Rows from block 2, named by matrix and row number. Rows with one number belong to one attention dimension. Each number is 50 + 10 x the weight over the matrix's rms, rounded and kept within 0 to 99. All counts start at 0.
# v: attention value (model.blocks.2.attn.v.weight, 256x256), inputs 0-85
# proj: attention output (model.blocks.2.attn.proj.weight, 256x256, transposed), outputs 0-85
v.178:59 44 47 54 48 60 38 44 43 61 26 58 68 49 57 37 61 53 43 57 34 63 49 53 55 54 37 37 44 59 54 53 46 73 34 55 26 52 53 42 56 37 42 51 35 46 51 56 49 61 63 62 45 58 48 69 46 57 49 49 61 55 69 53 41 46 52 43 34 49 47 41 70 56 58 38 40 39 67 58 47 54 51 56 43 45
v.179:36 47 56 58 34 61 47 44 51 53 54 65 49 49 48 42 56 49 50 65 68 52 81 46 43 69 44 63 34 44 41 35 43 35 52 48 25 45 69 30 46 38 26 44 59 39 47 56 47 47 57 55 69 36 54 48 48 55 56 46 44 41 48 59 71 41 47 48 54 42 54 57 56 62 30 48 68 56 42 50 46 48 42 51 61 45
v.180:44 61 47 47 73 66 63 66 24 43 50 51 55 49 50 41 55 55 42 45 42 62 54 45 44 48 75 43 53 33 45 55 59 52 54 50 63 40 40 35 49 39 60 49 64 32 56 48 46 51 43 52 48 54 47 47 42 36 35 55 48 27 63 54 55 49 59 39 66 48 51 67 37 49 42 35 40 47 39 56 61 60 41 47 64 22
v.181:66 47 53 55 61 46 59 44 37 51 50 45 33 45 33 42 35 57 50 51 80 37 52 58 60 49 51 65 47 45 51 44 49 49 61 56 65 55 53 32 48 51 50 66 58 52 45 51 55 51 56 50 65 40 62 34 46 50 59 62 41 52 31 42 54 40 45 44 68 66 41 42 48 44 46 65 56 56 43 37 48 53 40 58 47 45
v.182:26 68 59 46 53 26 59 40 54 55 46 61 55 41 50 74 40 41 46 49 64 43 49 57 56 44 62 40 50 45 38 33 66 45 63 54 51 55 60 47 51 39 59 47 32 65 52 48 34 52 45 42 57 49 52 68 18 45 53 46 36 29 69 51 46 64 57 68 37 67 51 29 39 42 59 52 54 59 48 54 54 46 51 63 52 33
v.183:51 85 48 43 69 33 33 58 49 60 49 35 38 62 35 27 40 61 39 54 59 49 80 49 43 42 80 51 33 55 40 52 54 53 55 40 40 62 51 48 59 24 30 53 36 49 54 51 51 61 51 41 49 35 56 42 41 43 33 53 57 51 53 36 61 62 50 35 57 48 54 56 43 66 66 39 59 43 50 63 36 49 53 52 67 46
v.184:50 49 53 48 41 33 39 51 58 61 56 51 50 81 43 28 69 53 44 48 57 42 63 62 43 59 39 51 49 63 51 40 51 45 55 52 39 53 45 48 48 46 29 56 49 44 51 54 38 52 49 56 48 55 36 46 57 30 35 36 40 40 47 58 43 50 44 64 51 55 39 46 44 64 52 44 59 50 63 50 59 43 45 46 59 57
v.185:54 45 40 57 44 51 43 63 46 41 57 28 59 41 65 50 53 45 54 49 41 44 55 50 46 48 49 36 57 64 38 41 55 80 45 40 52 34 51 70 49 46 61 50 45 47 29 55 54 48 60 58 45 64 52 33 55 45 50 54 46 49 39 51 62 53 43 55 30 36 67 41 55 48 57 36 47 76 39 60 57 38 54 62 30 53
v.186:46 65 63 51 45 56 43 41 61 43 35 55 52 51 62 40 51 46 40 63 41 54 38 37 46 51 46 59 55 46 59 61 37 42 45 27 43 56 50 65 54 40 46 34 62 35 50 65 61 55 60 50 38 50 50 51 58 56 51 38 42 60 44 48 53 53 57 49 39 42 64 61 57 40 62 40 49 55 43 51 47 42 64 56 50 61
v.187:46 37 52 38 50 55 56 45 41 43 59 62 56 51 50 58 49 46 48 80 24 55 30 31 48 53 37 45 40 43 40 46 33 30 50 54 41 41 80 52 44 64 53 43 61 50 51 34 49 59 55 40 28 52 45 46 66 52 48 38 51 51 78 43 59 47 52 46 39 59 56 68 51 51 45 56 56 36 67 59 37 47 29 40 60 40
v.188:49 59 44 41 54 46 60 36 63 38 51 53 38 61 59 39 49 56 64 46 51 55 46 54 34 48 61 45 43 54 58 52 62 51 54 52 72 26 41 49 56 39 43 66 57 66 49 45 46 44 57 47 39 58 41 56 34 33 43 59 55 59 44 40 47 37 53 50 57 33 48 44 40 45 35 50 54 55 52 48 51 32 75 49 49 54
v.189:48 49 68 38 46 50 32 55 47 52 44 49 45 52 44 50 48 50 61 35 59 50 54 38 60 45 66 53 71 44 60 50 57 51 55 51 26 52 55 55 54 53 37 63 41 36 48 49 42 64 66 48 34 58 38 61 53 35 46 36 33 52 40 21 54 48 43 38 75 54 59 46 59 38 54 58 54 54 51 51 44 60 43 31 46 60
v.190:51 41 47 32 36 55 36 35 31 63 34 42 50 62 46 54 53 44 38 65 45 48 53 62 55 64 45 56 54 48 45 47 56 54 43 34 35 43 51 53 52 56 61 45 60 40 52 55 33 56 52 59 66 45 42 65 51 64 46 46 53 54 58 61 43 62 47 56 55 40 48 53 71 38 48 52 37 54 56 57 45 47 34 41 45 28
v.191:34 56 53 49 44 51 43 54 54 47 64 48 26 64 52 66 45 48 46 45 45 39 55 49 61 46 51 39 52 58 50 55 42 37 51 46 46 43 45 58 56 40 52 46 44 46 57 51 61 49 61 42 48 42 57 65 69 58 45 49 60 46 50 51 58 43 40 46 55 49 40 38 39 54 34 50 36 44 52 33 61 50 37 52 65 39
v.192:40 60 47 49 46 51 51 40 34 56 56 48 67 55 55 44 32 63 50 52 62 50 57 53 60 47 54 68 53 55 37 49 45 39 39 60 40 59 38 47 42 51 51 48 62 55 50 76 51 54 42 62 44 30 66 46 39 55 52 59 52 56 49 46 51 56 43 68 45 54 34 53 47 60 27 40 58 53 41 47 39 39 41 47 36 53
v.193:48 51 49 65 44 44 30 49 46 49 51 63 35 48 55 58 68 53 45 44 48 52 58 54 43 56 54 55 36 59 53 48 47 27 58 32 43 45 41 26 58 41 45 51 62 48 48 49 42 51 32 32 58 36 55 58 71 33 70 56 47 59 51 59 54 31 46 39 65 46 53 60 47 60 51 38 51 64 45 49 61 67 73 40 64 47
v.194:35 48 50 56 35 48 36 37 67 55 53 36 54 59 55 32 30 59 32 56 52 59 71 46 50 58 53 66 46 46 50 43 50 52 36 54 56 42 38 25 60 46 63 61 67 50 62 37 52 62 50 58 62 65 51 58 52 72 53 48 59 50 33 59 22 45 36 49 47 59 58 57 49 52 41 46 41 49 62 37 68 50 40 48 45 50
v.195:57 42 63 43 48 34 46 43 34 70 62 66 47 51 33 53 48 45 31 67 56 51 67 52 69 38 65 61 42 59 37 45 39 46 64 42 50 53 40 42 42 39 46 47 61 36 59 54 47 37 35 53 54 56 41 72 57 49 56 54 40 51 35 54 66 54 44 52 42 56 50 27 66 42 34 59 45 47 57 40 52 68 42 59 55 40
v.196:58 42 53 55 52 56 52 44 48 50 44 39 51 59 56 47 49 24 55 39 55 51 34 45 39 35 53 52 52 62 75 38 54 46 65 54 52 59 27 55 53 58 40 57 30 49 39 40 60 46 54 37 52 46 61 46 42 38 50 41 52 45 48 61 61 43 40 47 51 43 67 43 57 48 36 42 53 34 41 52 51 42 76 38 40 59
proj.178:62 57 68 60 51 42 63 41 52 55 46 33 39 67 45 65 43 43 48 41 53 45 36 42 61 43 39 54 40 44 60 62 55 29 41 44 50 36 57 62 41 56 48 37 51 60 44 45 67 55 34 51 58 73 53 45 78 30 44 50 43 35 50 40 56 55 45 43 54 54 51 38 42 30 42 50 56 43 26 62 57 42 58 65 54 48
proj.179:46 40 47 61 56 61 50 39 47 63 35 44 73 55 61 60 52 40 63 29 67 51 50 44 53 47 59 48 48 46 56 44 52 49 54 42 50 56 38 57 47 25 46 41 49 59 57 58 50 53 68 50 52 42 48 58 43 41 50 44 54 66 54 46 38 71 41 59 46 43 47 37 46 59 46 60 40 47 52 43 53 41 70 45 40 44
proj.180:73 43 49 55 59 33 43 46 48 43 43 52 54 46 52 61 61 41 47 40 39 54 63 49 56 45 40 47 54 57 55 58 53 64 61 37 47 47 51 57 55 50 48 35 43 46 40 49 50 59 32 32 52 43 65 45 50 48 57 61 59 64 51 48 44 50 46 60 37 46 46 44 35 46 55 79 56 48 43 44 50 51 49 49 54 38
proj.181:30 50 43 44 63 53 54 55 21 67 63 62 59 39 69 50 61 64 61 36 50 61 65 38 51 62 40 46 52 58 48 44 45 62 45 49 50 48 44 53 58 53 54 59 52 41 46 46 45 54 59 75 42 58 57 35 31 53 42 45 55 59 55 56 50 54 61 56 46 47 54 43 45 76 39 54 59 28 49 59 42 47 53 32 34 39
proj.182:73 41 42 50 46 55 48 50 33 49 54 51 51 50 70 44 64 29 50 37 38 32 49 59 76 47 48 33 47 45 46 66 32 71 60 43 55 25 32 47 57 62 49 68 58 50 52 42 36 37 55 47 55 70 55 52 45 72 56 34 52 33 57 52 59 71 47 48 51 48 40 36 50 41 51 44 68 39 46 63 54 50 61 50 43 76
proj.183:50 48 56 53 72 59 54 42 61 41 51 40 46 33 54 56 62 51 47 48 35 50 52 48 46 40 61 35 77 59 61 54 53 35 72 49 41 40 56 49 51 58 55 37 72 66 57 50 56 56 49 45 59 57 42 42 50 63 39 89 21 71 39 40 36 57 45 60 54 34 53 48 43 46 42 51 60 43 58 41 61 42 43 42 51 29
proj.184:44 52 54 51 57 61 26 37 35 56 36 41 56 65 41 37 47 39 50 22 47 57 45 48 57 55 58 40 43 57 56 49 54 17 41 61 51 52 67 53 44 43 67 46 38 44 55 50 57 44 44 44 50 44 58 66 48 53 58 40 48 47 58 52 87 39 49 48 59 40 43 52 39 66 36 46 46 40 41 52 44 52 48 64 46 44
proj.185:57 38 44 47 53 51 49 41 35 39 53 49 40 49 40 41 56 35 55 46 38 54 55 58 56 39 47 38 47 53 47 43 55 40 52 48 48 42 55 44 59 42 41 45 61 58 57 50 40 52 63 54 59 44 68 53 45 46 56 46 47 29 53 47 46 46 49 63 50 47 55 64 47 56 36 53 72 65 60 40 45 43 62 35 51 79
proj.186:55 39 54 60 53 54 52 54 47 57 60 43 51 59 47 45 37 46 37 59 54 48 50 40 47 58 53 56 48 30 54 49 65 50 49 58 48 42 44 51 42 63 38 52 45 52 53 44 54 47 53 59 51 57 55 58 57 57 48 41 50 44 56 43 45 38 43 40 58 49 44 45 66 58 44 56 59 59 57 43 52 50 31 49 43 46
proj.187:57 39 51 58 47 32 35 54 54 49 36 51 42 59 62 36 39 55 62 57 77 45 41 58 40 65 64 37 61 47 52 59 58 50 52 53 42 48 46 41 44 44 43 38 53 47 54 48 63 37 45 67 42 52 43 52 54 47 57 46 71 48 32 50 53 52 54 50 39 50 58 47 66 65 52 48 29 49 56 28 59 55 46 33 35 62
proj.188:49 54 50 57 49 60 46 43 42 52 61 36 56 47 52 48 53 48 48 67 49 62 61 54 65 40 51 50 47 46 62 37 56 57 47 55 42 61 34 47 34 66 40 52 53 59 38 54 68 53 52 43 54 46 51 55 57 54 54 45 42 35 56 49 38 39 66 51 57 46 63 50 43 61 57 52 52 42 31 45 63 55 42 34 44 58
proj.189:35 49 51 46 34 41 70 58 47 62 49 45 38 55 50 50 57 48 27 51 51 64 54 51 57 42 50 55 52 34 45 33 49 45 41 57 65 53 61 61 49 47 40 49 48 37 50 48 49 57 39 32 47 49 60 42 39 54 82 32 50 56 40 68 46 53 51 50 38 44 58 46 39 48 53 44 40 57 69 32 58 39 61 53 54 75
proj.190:48 47 65 70 43 51 36 53 71 45 53 52 52 42 57 38 60 29 50 31 51 57 36 41 47 43 68 52 50 48 58 65 52 51 78 66 42 52 50 55 47 55 47 41 33 58 60 65 56 55 61 54 38 49 58 56 51 47 49 55 52 67 43 44 36 43 44 37 46 52 56 46 53 26 54 42 51 47 60 48 51 49 69 63 53 26
proj.191:57 52 50 45 43 60 55 51 55 51 54 52 59 63 48 64 50 56 62 52 47 41 42 59 41 68 48 52 45 46 56 44 54 58 45 51 52 30 42 44 48 54 62 53 46 39 53 40 35 52 38 44 38 38 37 55 50 43 64 57 56 56 53 62 53 48 41 42 50 47 36 51 46 41 47 48 52 55 50 42 43 42 56 59 54 30
proj.192:70 25 47 45 56 46 49 57 44 59 48 41 59 46 56 52 48 37 49 40 49 52 39 52 66 56 42 47 40 31 46 73 49 61 57 40 63 51 42 49 46 41 62 59 46 53 50 42 42 47 58 52 52 54 51 50 29 59 34 64 57 66 51 47 56 42 63 55 42 63 49 37 62 58 73 57 52 45 49 58 34 58 54 36 35 42
proj.193:45 48 55 41 53 62 49 47 58 51 46 50 55 54 39 37 31 48 65 48 66 46 41 65 47 40 73 49 52 63 59 53 67 43 49 44 51 42 53 32 48 47 42 45 51 51 57 47 53 50 61 49 38 41 48 46 66 48 59 59 54 48 43 44 38 72 56 52 65 50 41 50 67 57 44 47 40 39 43 41 49 58 31 29 52 44
proj.194:39 24 36 48 51 41 56 33 69 39 61 45 41 47 49 31 53 46 44 37 49 48 45 47 61 60 26 40 52 55 34 59 60 54 62 54 51 41 74 51 42 42 50 23 59 58 57 61 49 60 56 59 43 62 59 55 43 78 52 59 41 70 59 49 67 38 52 47 41 69 66 50 27 53 35 67 55 46 53 69 53 60 46 58 50 49
proj.195:53 31 57 62 51 45 53 60 38 48 49 44 49 44 59 53 51 44 59 58 35 37 55 53 54 55 46 50 58 45 61 55 59 55 48 57 45 55 50 53 44 60 42 46 42 56 58 51 53 49 89 53 54 45 51 67 52 35 42 69 47 52 64 51 49 48 64 39 66 52 59 55 53 46 41 67 50 53 57 53 59 45 44 48 47 43
proj.196:57 42 44 64 59 45 69 56 54 46 40 45 48 57 41 59 41 52 46 61 54 57 70 52 38 55 58 53 23 48 54 35 43 46 52 45 56 50 53 49 28 47 45 55 44 64 55 54 46 54 68 48 49 52 50 44 37 47 58 43 46 54 63 59 54 54 55 45 61 54 54 45 42 55 64 48 57 58 36 58 48 45 60 64 46 36